config.toml
time_shift_ms = 50
text_encoder_bias = "all"
text_encoder_drop_path = 0.1
shampoo_beta = 0.95
Rows from block 10 of the audio encoder of a small contrastive audio-text model, named by matrix and row number. Rows with one number belong to one neuron. Each number is 128 + 32 x the weight over its row's rms, rounded and kept within 0 to 255. All counts start at 0. Numbers have three digits each.
Before each neuron's rows are labels from the 100 clips, of 14848, where the neuron reaches its highest value: "peak on" is the class under the peak; "top examples" is what is common among them. Only what is clearly more common there than usual is listed. The data: single English command words and digits, spoken by a formant synthesiser in many voices. In brackets: how many of the 100.
# fc1: MLP up (encoder.blocks.10.mlp.fc1.weight, 768x256), inputs 0-85
# fc2: MLP down (encoder.blocks.10.mlp.fc2.weight, 256x768, transposed), outputs 0-85

peak on: /ʌ/ (95)
top examples: /w/ (99); /ʌ/ (95); /n/ (95); word: one (95)
fc1.314:145104041134078135148124094149109079147154175121088136169067102139133140155149094096156119114146155120129139097059128128126103123131130151119109119094080151095128114129131181149133136152102146116143069132096106106107145158079133136147127157193119117145155099
fc2.314:129139141141141154122155131158170113142135094078167140136099121188125096115101087124154190112141169088083158101085102168111138103142149140102127122126134196110136154155115111096137174083106100089146148100152088088075091071123127132076159169140129072130156116

peak on: /ɹ/ (70)
top examples: /ɹ/ (76); /i/ (69); /θ/ (69); word: three (69)
fc1.514:171136109129147150109151088099180108105101100110114105151155176090132149170143133097109073166093150140118191129168108116118086047110148054145135136122155135103059176138182099122094143155100129137135124154144134056131166150126178132152146161106178125090103145
fc2.514:156117100140227167118153193081128095092097142100104093115151130180137165150145175138117137142129152076199222119182173088201172110147200111100096101122180123164151157143141126110068129106150159143115177123143139098157119110169157135176113128145124160102138128

peak on: /ʌ/ (78)
top examples: /n/ (95); /ʌ/ (78); /w/ (78); word: one (78)
fc1.743:157102090154063164161117095128160093146115119145133107114105173128151113145115203152129191108171176121150203092068177119144125185175124156102105145131099116092127088160144118132085123113148146111160160161087159127148133077081117105179107132091157167221109127
fc2.743:099104124150177138143111053093140116123146085127173152140081148159105080112059083120113143115100098123121187099071117155106142110139143164041115087142113154118111148167189108116145132093175125093166162121133175151074123133160105173168123162194151094104105104

peak on: /l/ (99)
top examples: /ə/ (100); /m/ (80); /ɑ/ (80); /ɹ/ (80)
fc1.390:092181173116188143143118111097110143166101102136158147093208101193177142173090158125098149171131172159129041122100127121106102188145153126139051158138128104115107147090122199140134134144147144167118175164112158090113183122137111104170131080098088152129119134
fc2.390:145148108110046105132101141090054152140117138126141140173099119209070118150070123130116114121136167120163041079081060082106133126146157083163091130103142124151106115123175143204114111159167105150089138109160159151118125105116089143112134101133107115129151100

peak on: /p/ (94)
top examples: /p/ (97); /l/ (94); /eɪ/ (91); word: play (91)
fc1.451:093076165151133107105164094157165088143112145139097116086205164108148111094201095123063119124134116146172128074137118153091141101142101131165106159137124085137119158146122158142131167137105118134126155110136119095119140098179151122145141098070111154141135143
fc2.451:149161120084166129151082173138110098147074087134153187153039144136091120114143125107112146122177106167088067116134103182102205182120098145162124089121123066072120185141096169125137116114096113141160147148132128128110173124110120152150127115188037133141115130

peak on: /s/ (91)
top examples: /s/ (91); /t/ (86); /ɑ/ (72); pink noise (53)
fc1.189:132131109125076113143160124127142158100125127150149094125096156187151119082124076113112075163155118064119039103077156189105086117081170155114143082151070169196126079135160147095102127098166147112124110088145103127128148115089109086141161143157195114181136157
fc2.189:110108123131161113102175182128149108144137131139085147148096128128134087141126156156087121112139114128137129118099133067108114113137171113123121132155124100101110138213167122137160159170125125186120145143124041102109140109103193096071138110116140133161096136

peak on: /eɪ/ (63)
top examples: /p/ (72); /l/ (68); /eɪ/ (63); word: play (63)
fc1.494:128170127105024148115073110069158128117128134195125120146107103150162082151237163129125144102155156120095130144158075130130111148096169101112076139128128119150103144164097153156159090127161127113156158092078137138121180095153106165157140166116093156163159105
fc2.494:109136157081018096111099127154162102175177159192131186146135094108134123174163147132122165113173151141157151145106165108117143066120107128149127097114147128116077125136137155135102101186127097109107153117179118078137135121183128094110096164078110045141140147

peak on: /eɪ/ (100)
top examples: /eɪ/ (100); /p/ (94); /l/ (94); word: play (94)
fc1.479:084089111165115137134132109147159127125138144146172087175093188149143098129130208151131125157158154113110133172097133144140124143107089069145077135146133093116065124141087074146171062113110109123144118134088121149154104066100110097133111166189121127150100164
fc2.479:137123177159078106138097142117148139143030138204130138123102123122091041130126147095099126128152181139177132127137138114123114116117140099159105064097135129126079120124011085100131142073063120123135182131079179111161155153108132066112061073157149170086119100

peak on: /t/ (94)
top examples: /t/ (94); /u/ (56); word: two (56); word: timer (38)
fc1.667:050130104148145110138093088153040115065135164166074113148078138096123103190160187126104093144126076185116132112150095089101160102118141094117090124102115110100181145140112161103122070107108138126130128099129137201199079095154122120104077143138115049160077167
fc2.667:103101142163137094140161129122112172153071161152102129176140095096143078164159090110116127132129115119195060069109147163123119212113082171216148151110147068134190099121071162214126090134156147153159103113094144168182128145119129096070101101127118213142093089

peak on: /k/ (49)
top examples: /k/ (99); /ɔ/ (67); /l/ (67); word: call (67)
fc1.26:077145139149174117121091155116164148138141142087134188150097147127118139117147101168125133213137097150122066119136095114115149112147135140086181216147138128061095131121166122113118115106117128111103170108099130197104139136200096157107125135088112160152144124
fc2.26:089131097152100120141158138144104112081138123148154140139145083124159116125103141128080164114164137136134150126127132147157134130102108186069151157085180135116124101104149166084141126142202135133120149110125131129120168095127104137114128139093157165124102169

peak on: /ɑ/ (59); /l/ (30)
top examples: /ɑ/ (95); /m/ (78); /v/ (65); /u/ (65)
fc1.66:094133124139112128081136153127124110137162150099130099133099105115102119135164098132102048139171101099095111165118150122173143086106107098173106108092115170169168070162145152118131157105092129051061160145081104092138097101114163088142176133198141116130161137
fc2.66:155093081085187117104165137114115137143154097096129156119155152169091067081117157090087133135113130137184103125132146127119105143168117115093138149167121148148192153171142158144102121079133131156136121140105081134173152074128154103154137154112119108160153124

peak on: /s/ (61)
top examples: /s/ (95); /k/ (74); word: six (40); /ŋ/ (33)
fc1.307:182119147101182123166133129109171131141126159179124118157106111148162145094066080085142076152160128174121117118117100110144180092072156186110155211108102172037112124117141092082144133154108138132156133143149094114147123170132098081150084118086128122150142058
fc2.307:166122124185136080130165120107168059178144121145111126118123131137090162137057123147092142121119156151170130079099142175161121161115084153159072109136149148159135162136147098068184150170146170093095134094156155129126125140164150109103163098089125202165130138

peak on: /s/ (51); /t/ (46)
top examples: /s/ (97); /ɑ/ (92); /t/ (92); word: stop (54)
fc1.196:149109144146145122133172103137140107109132159155137110108124119133171106125179122015154122148157148137105150170108085130136172116132088179130154136085117175200140069164088158144119128146122118134117143051128161175058151090133095136139103112166145149124158147
fc2.196:137106118126093090114217092160185160126106108120133205140173115146195109117154080133113142167177093109171115127137113097116080150120174202113181156118017112131169149158098160163144068104168114176154103129129080159152159165197151108066136140102130145139195108

peak on: silence (100)
top examples: white noise (41); /s/ (41)
fc1.462:091093148083123139156155051098104090136092152151113126129109099119102157152182076135150084180149151127128089123079092121075093144149173166124143113101112113161097099133123109133184144126090145134104091179117118096152170117131127142125116117192183129147088073
fc2.462:093111113102092152120138119143133144147129134126139130116146092150152121132167132102122158122136118123131094118153141107125112102155138148122149124094110072092143143117165144150130091145125107143131102134097125139143104107194157132077148103111138088158124145

peak on: /p/ (100)
top examples: /eɪ/ (100); /p/ (100); /l/ (100); word: play (100)
fc1.43:103102161137153155135162153138146171138109152135150111120118122142153130068169126074107107116159160148135124128163181158173097132128104115128143133107157092070089166132198103103088127107087141148102189117112143058134118105141114099149166119077112110100157138
fc2.43:123130128144131125143126201100159121136073104139123164115131092112149112116096112153107138085188115098138198123139152164099089115140116138119120116107161200159132089120128122126119133086102147118116132119125146143110109132110086091161140122133143114111108145

peak on: /k/ (52); /t/ (42)
top examples: /s/ (94); /ɪ/ (55); /k/ (52); word: six (52)
fc1.598:093176156156170075121126133105142095123135152099156123101109129120156121139154145068153104091183129138117248141187160102114129171087177127119124200129147111146126186122083174134109135103169122093106140172111177104025092129112119136164118124158100096121102112
fc2.598:155105108133132129084184145104137120117111133099130167154112157131151152063117136136142113116126137106171199148115093156148141159111131147103140109067098127109129147157163136165130091186156164112116116147169147121088129092142143113138122153100141167169161105

peak on: /l/ (74)
top examples: /l/ (94); /ɝ/ (75); /n/ (66); word: learn (61)
fc1.325:119155137112136132114160178147125082109100122163079085110111105047057105139146099139166146122096093105059146145131117109117134092143101092190150132109137169121165093145146083104152134098121118120166124107115156139068098129104150127120124124162168083098136184
fc2.325:120111163140122090156073082127131098125000085140105093120116109135113132072166129107130203043122107101104161101090100115116159201112144128174105126158121149109161107093146129111101176100136087138177126156166098160113198119115106143147119149127112145071095139

peak on: /l/ (36); /ɹ/ (30)
top examples: /f/ (99); /ɑ/ (60); word: follow (60); word: forward (39)
fc1.394:064134056152089110102110097152146127129123069122135130170026127148178122176158129111109156121080146157110102106090152069164147072110116108135137091095111185130105106138156150129112187139147121116099104146124125129166086066087147127125095143116122089108102144
fc2.394:100090144156141106147159178144115096169139164077083120144181043105125138175157137159146091144133171116113196148094115101135195113106103130119193107198099134150131149096139148136134209118089117110136104104163121141134138155109152149138119143069119198194107113

peak on: /eɪ/ (79)
top examples: /p/ (80); /eɪ/ (79); /l/ (79); word: play (79)
fc1.591:092159144095046166124085095086154123109128128178145111139103101150185094165246160093134126121154130099107127133121065130137129129129173096149076166142132130152120136154105118166151091122147124132144123113118124134081176089146122184148115155119102145167192102
fc2.591:101131183121016096103113105132160082154170159171140191145133075109127117186137112155136164144168167155145154139094143087125135060130119125154136101135136137130072138149121162130099128197109104118099176125156117074127119123184157082127077154082097046128146170

peak on: /t/ (43); /p/ (39)
top examples: /p/ (60); /t/ (56); /s/ (46); /ɑ/ (30)
fc1.611:160142157136134100126098164168163157071147144165056130171163120130148134127133103101114095115160104093141111167138147139135153068140111047094090160093168103138150119184110127130147111106109164130161159171125148163077052178144112141159149141153101073166178159
fc2.611:111135084099149127162172090144129141140102181122100183053117176124109123128187067120147113162101121175081151073088136179124111166114095074150104171145168158149164151142054123193092105099101126157157111111117121152150206109160108084034146166152107178138110062

peak on: /ɪ/ (87)
top examples: /p/ (90); /i/ (87); /ɪ/ (87); /ɹ/ (87)
fc1.416:135130133103211137116200149159096123122094136159132157130139120139134163156152147109088079152107177118150163157056132176119155161161143148141115141133146033118089110140132141127133122149126151073126135144116140173129085145126118138105156125083141128072108197
fc2.416:133135137109138174174101051168092113138130121146153187123172101138160133186181151122130050129120116143135162108133119164154096092163123145168138099141181054089089152091175102122151109083207094163105151123132149172174166186117115120171092106119141197088075120

peak on: /eɪ/ (99)
top examples: /eɪ/ (99); /p/ (71); word: play (71); word: eight (28)
fc1.709:148109132130080157163125086152133145104122167171158106117110171138100117143151166095130129128165136060109159106097092113125144144100122080154107143157123132134138114125054097152131081085117140119105157086096138156085159151130109125171079139179107100137188148
fc2.709:133128170159057117099084132165154108145087134147106152122096101105094094084151172137143138123166145154115128179084114074099121125145124134161148151063153148098094155103018075114130140137102118104155159137121125119135122151113154079132089081078121126099136137

peak on: /ɪ/ (55); /ɛ/ (34)
top examples: /s/ (99); /k/ (65); /ɪ/ (61); word: six (60)
fc1.427:123106131124066149093151100100197135092115114079098111122170142150176135116151124132056123120195147085128137124159128101148146161107142103120156093141176164117104093106130112119153141128096138098114172130128112152107151120122169094197148155158109150142113123
fc2.427:114119122095046128104162158120165115162167166154129146143107129097054135115127158159101135148212184126160144157170137089117135119144107139155040142208180218125088103200125099160092103127174121051096181140148106101113088140119115111097140092102105080129171156

peak on: /ɹ/ (66)
top examples: /θ/ (74); /i/ (69); /ɹ/ (69); word: three (69)
fc1.608:136140128119084088113119103127131095126117157108139133158128134173168110080148115131078144165144129092109227098209106134146149089106137065141135111127130137119108145135114160135086165100077135099099135148133091101117122141042168129178157120097096130130142084
fc2.608:150125101122105122136165068147170122170217159103123105148175133132123133114105183153128120104101180086134172134155144113101119169153151139101097151164218193102092100169077138179120129143145132098153179111182135130165121146160144113111122079120098098128154107

peak on: silence (99)
top examples: rumble (47); pink noise (41); muffled (low-pass) (38)
fc1.703:092113140097149104150116092101165152151107094115116152077156171119083171114119131066145165127172135121136108162126166117124141141139069103093132165155110097108198109099114097108110158150090119163104135147139108145140165120158069154192129114110149173098209105
fc2.703:108137108150121130143159124132094112113127110140152127108133101143180131144109130127118138113128121138145181160149149108113137118122121143110132133125118127125142106127152125109144115108149139146113121128154146126124172139127123135143148118126178156107110127

peak on: /aɪ/ (81)
top examples: /aɪ/ (83); /v/ (81); /f/ (76); word: five (76)
fc1.340:081140154114142104156153156101147155139117102128136124133125104116169120157066147083097138112052141123146115096189100122083088122165103091139125186160122128113119127142131136135090154131142146175121128136106103102165110098130154122161127114128147163091058161
fc2.340:144145129077133129145077188167150137093137154096134092120097118139140157192071132108125133113148150145067097146179117126118119095129154158134114124120155059139110171175155110163147135164125103143107159122196144105132138134064139160148099141082147048108174082

peak on: /ɑ/ (64); /ɝ/ (25)
top examples: /n/ (82); /ɑ/ (64); word: on (57); word: learn (25)
fc1.280:113156174147085132156051063156108159143119113164124140087128120134167119122163174100115180121110178132174138110132165094176111190091184078145120162170094099111123113154114127151143130136176084152095174154132169081111166097081129112143096148142133119206098136
fc2.280:132136136146171177092139083145113078135179142063172139119096093130149089137088112147124154135184113165098087123116114191126115102132173098071163127138106198102124136135122134144161122150180146150153132108131156133056127083225165185144133161165120092088121118

peak on: /ɑ/ (93)
top examples: /ɑ/ (93); /s/ (93); word: start (47); word: stop (46)
fc1.623:120158112162189121089135104153137138148136155160149139188200099146081123041096096159153141159062107180087142141138122182106165182100199115074118125175116150138118146128131143118122166126090144164133153120112121128168206116121150141108119129137063105143078118
fc2.623:132072172164133110125163111125151165092105158153060117102118077078069144095038063102141139154127125180152135156095135132127115130093101094101126177132137138137097101105146132097141139184143128111196125137119102096164133121155141127095131144116095122121101131

peak on: /eɪ/ (100)
top examples: /eɪ/ (100); /t/ (89); word: eight (89)
fc1.179:129088115111094174159162151137143174126149134127183112138144167125146101145176149095125099103130122103114136138088109102094144164123127119171083138150112129118130107075088104138128088097100099156104107106104097137066184150117082123164106174184172125155179142
fc2.179:087124174165079099105111149150145116165041121172103152135065079116102104116169133149116157150185117185149166186094138091129113076144135077167164140107144167160086139121004113121108127153111108107105179148083115093149152163104111083119090108111101118115124172

peak on: /ʌ/ (98)
top examples: /ʌ/ (98); /p/ (98); word: up (98)
fc1.167:188143107119120120141155114118121157100116140173149119075147075158143132140118149146123095102115095128155084095062156184111096199045197091138102092103139120102100063160159114155121144088157184139158155165116165114145134122083130137135139200082091128105089149
fc2.167:125137097126115160131104077106138096077219122111155136114093122140146161167102096151140108157132112119148082142087109104108131100141145167133107079112137160136178069105137119107165131134196174134112096106124192118162090134161174121133133170100166092151104170

peak on: /k/ (73)
top examples: /l/ (87); /k/ (83); /ɔ/ (73); word: call (72)
fc1.696:101194141104197138092197229127157152139095142124135151152103192055114101165123113120119120179126096143113140136125172086132153065154120102121155162139113119135131158135131106128137117118135156111165099129119165186115100120200161129101086159156099115143133091
fc2.696:099142130152176143197101025150140100091086143135161153094111097090166164043131062111085108122139112171136129072160138134108139208080137165169118172148155122087178133148115092169136156090125119149209118130116152128132116158125046116122082158107111159073122151

peak on: /s/ (57); /f/ (42)
top examples: /t/ (100); /ɛ/ (93); word: next (51); word: left (42)
fc1.46:145163133080103148125141170146150203109132198104162116120095131193175120141162116057100127118108140135106187149091089137146141076107147106129145168093124141152135076119098155100132070095087188181126129117170145112128148122187109079148112125144199152150099137
fc2.46:119111136179129151132201178171154082124148033087112155154089154190186090096138108190145107147149097097140206180137137120096078150104232167060137131093049145126119166122156127134198119112115101165106116186145110150110135125117093103079118115125146163094134146

peak on: /p/ (95)
top examples: /p/ (100); /ɑ/ (62); word: stop (62); word: up (38)
fc1.693:144127134119177129137154160116102150065126138134150108107103132122125166079074148167126073105104120086108158114110149137117111143136167143135143141097123150121147081175061137172124102110151151147102205132130130148158186179175189116106186138150099101072134172
fc2.693:101125122105150131108154086115121165165143124140117165077166100137166197167127100142123074126128145085167130102125119094160098116137083172131183123113122130126168098145051120170138101102155110177111192143175152100125086131134141092178127138096207057145166116

peak on: /p/ (76)
top examples: /p/ (96); /ʊ/ (56); /ʃ/ (56); word: push (56)
fc1.495:105099125113129091136121122116177114145102144121132089103159144095101124102183121064109110131165108175126057108116133131128130122148089123118108141184135142178097124126105190116127089156134133147074108150150107085104127158136112100122125157088137122146165153
fc2.495:141165136146181115181083182119154141171150090109157135136101124081115144125149101126085128107213104154110043077067061170111132101106119141178155065129119171119101138128067130108148121109086148119168172151163061120123124188098094113142109130168088084133136139

peak on: /ɑ/ (100)
top examples: /ə/ (100); /m/ (100); /ɑ/ (100); /ɹ/ (100)
fc1.376:122177101101231090151123134175172114152153129134112087084099134131181100127104118074181099049104148065080203117170146147116153118121180126120176186149138152178151153124101105144125136093158189162090093111134175089083123109180149126142105089176152138152086117
fc2.376:133152127163150152131145142109150120089122119139126097155106124119168173034045159112151112136142129121141200132098120130110105180120147142123150134109099151156076165145141123124100130146146136140122107137152139076086145103131142098101132119094128136193148115

peak on: /aɪ/ (55)
top examples: /aɪ/ (55); /t/ (53)
fc1.96:161114108105184138114092085120113124110154143118073157080211124141170150140159140063093080105111200094132160171124084110121143090128094074128068098105089111077129154140168202101127090167082180077121065151153152120105162176130155114165157134086093174120131135
fc2.96:182111066139172175078140114215096150142109129164155134136166136132204139133184072157088096105103126147200108119136122112093163190126143119164103164178125145102144118144135172139102105107137127172207120130176105129140132139123172132103110113119153147052106109

peak on: /l/ (99)
top examples: /l/ (100); /oʊ/ (98); /z/ (82); /k/ (82)
fc1.498:096153102098136140132133177094119121104121066148162145099140119109110082046109148178127127096107081115142099135100152075123095116148111107167108137179130142095118146114141131162139161129106162105141184101110121146081125093131094111169122083144147138087119127
fc2.498:127194164064144082164082168151119107085041156156114158183095134213126156081158127121148146136116142106093161067134113108146161180137047125135098104088095115104118117123181140141175157170102120168147136150117109104128127128133146144127151131121134121068139154

peak on: /l/ (100)
top examples: /ə/ (99); /m/ (99); /ɑ/ (99); /ɹ/ (99)
fc1.683:116086115115144118095132079079116102172140132081145123093127139184140159129101188121173187140167076177106104203059133097128088173142209127130104193165170151094099183089125219104150158151145140106126154135133153123064115065123097146173162139109146124152117119
fc2.683:146133072108057089171119155117109168115101121148124136191105189192121137127157121142151160140135149111138092100106087068134117104120072084089065102060105127122144129164123158198126136128168119143142122146122145114113159108144094147103132113157155125102132145

peak on: /t/ (42)
top examples: /t/ (62); white noise (43); pink noise (35)
fc1.239:134088143111211165136129083089129156113149138141066087098173184145168097073129138118099099131147148105120114133136122150112115087158109143128145111140138081082143133122166144160140125118100159174083175135150103169115103136187123140176118146112171182117126095
fc2.239:114098105105109206083177126131101120117089104123177139115126087163153174137135159142125124127142105143139115170127148116068152203146144116124097133090129163107097148175107183092117106106120112109118132079119154084138108181129148127141146129128140109132097147

peak on: /ɑ/ (80)
top examples: /ɑ/ (80); word: on (38); clipping (29)
fc1.129:146140122145067138112114117135138167121136086157130143009095154116158151118094152115113166107153152083169125102148182091127128161190142084130093125171115121106110081164098088154113143116164139115140185137126135162094083071135156059125123127105208108190147108
fc2.129:090099124160167145106087088089118095132160156111203149119120165109131093089104130118144118156089121123096178133114125129105133125132130148100136146170086155103125167151187129197116152102174126145153121113119149112103121162172121156171086144151172046139104089

peak on: /k/ (59)
top examples: /θ/ (61); /æ/ (60); /k/ (60); /ŋ/ (59)
fc1.334:111158085077177138110138116103115112095117119130158146122157135155142125153149091154104102046139115096106182123089110160113174168114154147157096089134142153132116116135136161129174104118121141195106193144144127107157114108121135116122101109064130193094166149
fc2.334:117149100118200129142158157129158096166065170173165112123081121169083123148121149155112112104066137176118215137104100131191143107072154104148096141096126191114138141109127086100122110182203118117148194120082125071162101137182158123100164130177105096092137097

peak on: /s/ (88)
top examples: /s/ (100); /n/ (57); /k/ (54); /ə/ (39)
fc1.161:112194111131080089113092096121133127098117094066117135092155130127173151082105120105096133154169172087153155152133137130135147131086117116123149089178199111115128092123135127139155173144063098097088134103141100102138156134074129109189161129076077146142078120
fc2.161:141142136128118084126149183124122129117148161095160127166122153108091100113097140122114116140160134143138118183137128138115143206140157189131106134198159170120154125171142106155130090073176162086178098101124152124141075091172143117134126106095145130137205137

peak on: /p/ (96)
top examples: /ə/ (97); /oʊ/ (97); /n/ (97); /p/ (96)
fc1.424:161158130083032143118098123194096116064164126165103110123109096135176108129141117087141129103157146044122170124122109185117189082123119118102114093134155164108168123148158095178166154121086097162179112103211130090067136123158145119161119145169134188167101120
fc2.424:089138171121119124151113157152087112179133151147124151147135150148179193141156118164106139188139162150093121156095121093088109159169133094127149181130131102097115178168156074112117105123140130167125075138182119102026080076133127122148066162095128097154100122

peak on: /t/ (50)
top examples: /t/ (50); /u/ (48); word: two (48)
fc1.136:100086122167144129117165147130161073113141133137120106131169148124179124131213067051156085153168115113148065084145126127127128100166122134119126115116084142192156105182090190131115103137105110130092121167098176119117142105083112082137120145124179067100091127
fc2.136:159106108100135110150163139187162133172116119151134171123121178172159096112141085134112134161172116101123093080138143137133089131171100150120129139137053079151146146173089159163080077106188118169123151098100073149148147117200153099049156154181114151170150125

peak on: /ɑ/ (70); /ɔ/ (30)
top examples: /ɑ/ (70); /s/ (45); /ɹ/ (43); word: start (35)
fc1.660:120148103146116100137096096112136167162140123192064117094113158137137121093127041132081205135134156109169126085179174135139099196196190066099090132122085179088137096137094096151121117113139098091119167183135129139105079068102114103141142069151177104132126120
fc2.660:108125130127213163105086130114161109105149160085146117128123115102109069093081113138145119107109144110109138133090151108120130140113095126071177132123136152108126107121157132147098137102173138103154180121116149122129121114176115119161102161118160079110113074

peak on: /p/ (83)
top examples: /p/ (85); /ɔ/ (60); /z/ (51); word: pause (51)
fc1.668:137092136136178081168164096156178115095125150172085087189141103124185159076063139052113099131117121175109086133061165120107173118089127122092152170057140154094136120127132107131141068113165153156098147078106124092137121147128126105147136154117121106123147091
fc2.668:149103097159153115074134149080210093192120123191078144123137142141063127136134100151086125143153097121142089097091139197134131144074081075115099124160116163135103120163139128104187158142046176123100097113177143096163103156154140116141149141125101155184121166

peak on: /s/ (92)
top examples: /t/ (100); /s/ (92); /ɛ/ (89); /k/ (81)
fc1.100:109083160135060129122084160153132141148133136142090098127109191111117124107255140116128195135134128135153121167109136140125128083136049182076133119162181188174165163090062161170118087142119143147129094087126133063102172113172118106168130094140101149138121147
fc2.100:094162138111099075120170110144134180151139123133132173179051170129094120070193097132128113173144125153100129145079104179127093112133208130193158106093108126106108147116121134137139120148094075144138131129130093128114118159140096130104165094122094100159177170

peak on: /s/ (64); /z/ (35)
top examples: /k/ (96); /ŋ/ (35); word: thanks (35); word: close (34)
fc1.730:155082126138198162128131128081133134149074118133153159105091078126131144102075128044145092133146145115162107125105174157161137121121172173168147094189140120190120088084183132096126123150160118149120172128148116120077098117120135059130110146124163098111132134
fc2.730:118145134159109057136153158152149145163189100117105091145112102153121154123006191173117154084168103120118101109109146192150076120142042154184115141100177153167119147098134144085219178089119130140138055108156145162158135133105153153136126161134110121184120122

peak on: /ʌ/ (100)
top examples: /ʌ/ (100); /w/ (100); /n/ (100); word: one (100)
fc1.177:147099024134130085088127143091153067136142118126117115169051108067149114132129171156176178105106118117099161184071121101118171145151170163090172117105145111104113142116125218127126170116129115137147129110098134122103096081136111187157144159189102134188076112
fc2.177:123118074156090122153140175151141140116092103083136079167106154220139111124117111154121202173128160122093181083124090119147125076133108128124150084079145127130130141151120105091146113105101118083150123119123102120127146127157081121076134128160163086104161126

peak on: /t/ (96)
top examples: /t/ (100); /ɑ/ (99); /s/ (99); word: start (51)
fc1.666:118131110135160153124152136135130159103145117088153125180168111174140140100081141122116062172108109151133087105136130126134131110143086114170146140174183084063158132117156139152145139120105137086089134108139123216127136113213133104139116069131046126142112092
fc2.666:080085085117068117155160137189127101089088096136173168115055128116121163060127090152115104138162089170158149121151143136132152149131098067116080217091157126161131119196099160097123123092162063157152110118110099125105150066127123143098160146157120122134112115

peak on: /eɪ/ (42); /tʃ/ (30)
top examples: /n/ (81); /dʒ/ (72); /tʃ/ (72); /eɪ/ (72)
fc1.11:161088134152062094127171074165104128096119116160174167061070101155162128125140164111126188167035142097138150136106119140117096150146175157115111134109164098105172167116095122136142173145131191119130088106151074102171125085183112143053117118155122167182109086
fc2.11:166095118157119109133080130056131130164166117115115171166123181115115082100069120080119160173207125110164112146081158144116153163092093152146080143150135117083140120145114100193122151093109139131138094109093170140201050184160151115109124129130120126101139134

peak on: /t/ (50)
top examples: /s/ (79); /ɑ/ (52); /t/ (52); pink noise (48)
fc1.222:126102147102167177150132113105186097136076140077132139164107097098141101101111106069154107119095130077133248128184130123148144167099090166146135135124169141128108117179121153108139146114158144130108159120114142146083086131120130137128183083196149175073137112
fc2.222:110088110135106071140164152132237122115180092120132077140152091066170111087053134124140123123188114149094221130115138154091109119077134145151158114117126159082136138113146087103201109086136105101153176123185154113134145161132158138090189149069119107175168088

peak on: /ɑ/ (71); /aɪ/ (29)
top examples: /ɑ/ (71); /f/ (43); /v/ (31); word: follow (26)
fc1.435:128152154146102126141131114125144118184142160148138118084164126175108155103100100116111157137066146095144182116132100115110137172117191082078063094134160066169195128118109093134146103129117155145144137142100133095136162108130115126105159149123154159175148120
fc2.435:108093184125203143136078142094167124100118105156100135127102134110078084130042079077147086142135121155120119184087111133089133141108126128133142110104104147113110068148137107158123165162154164147162083103107171098134128177165140119147056132105111158158126105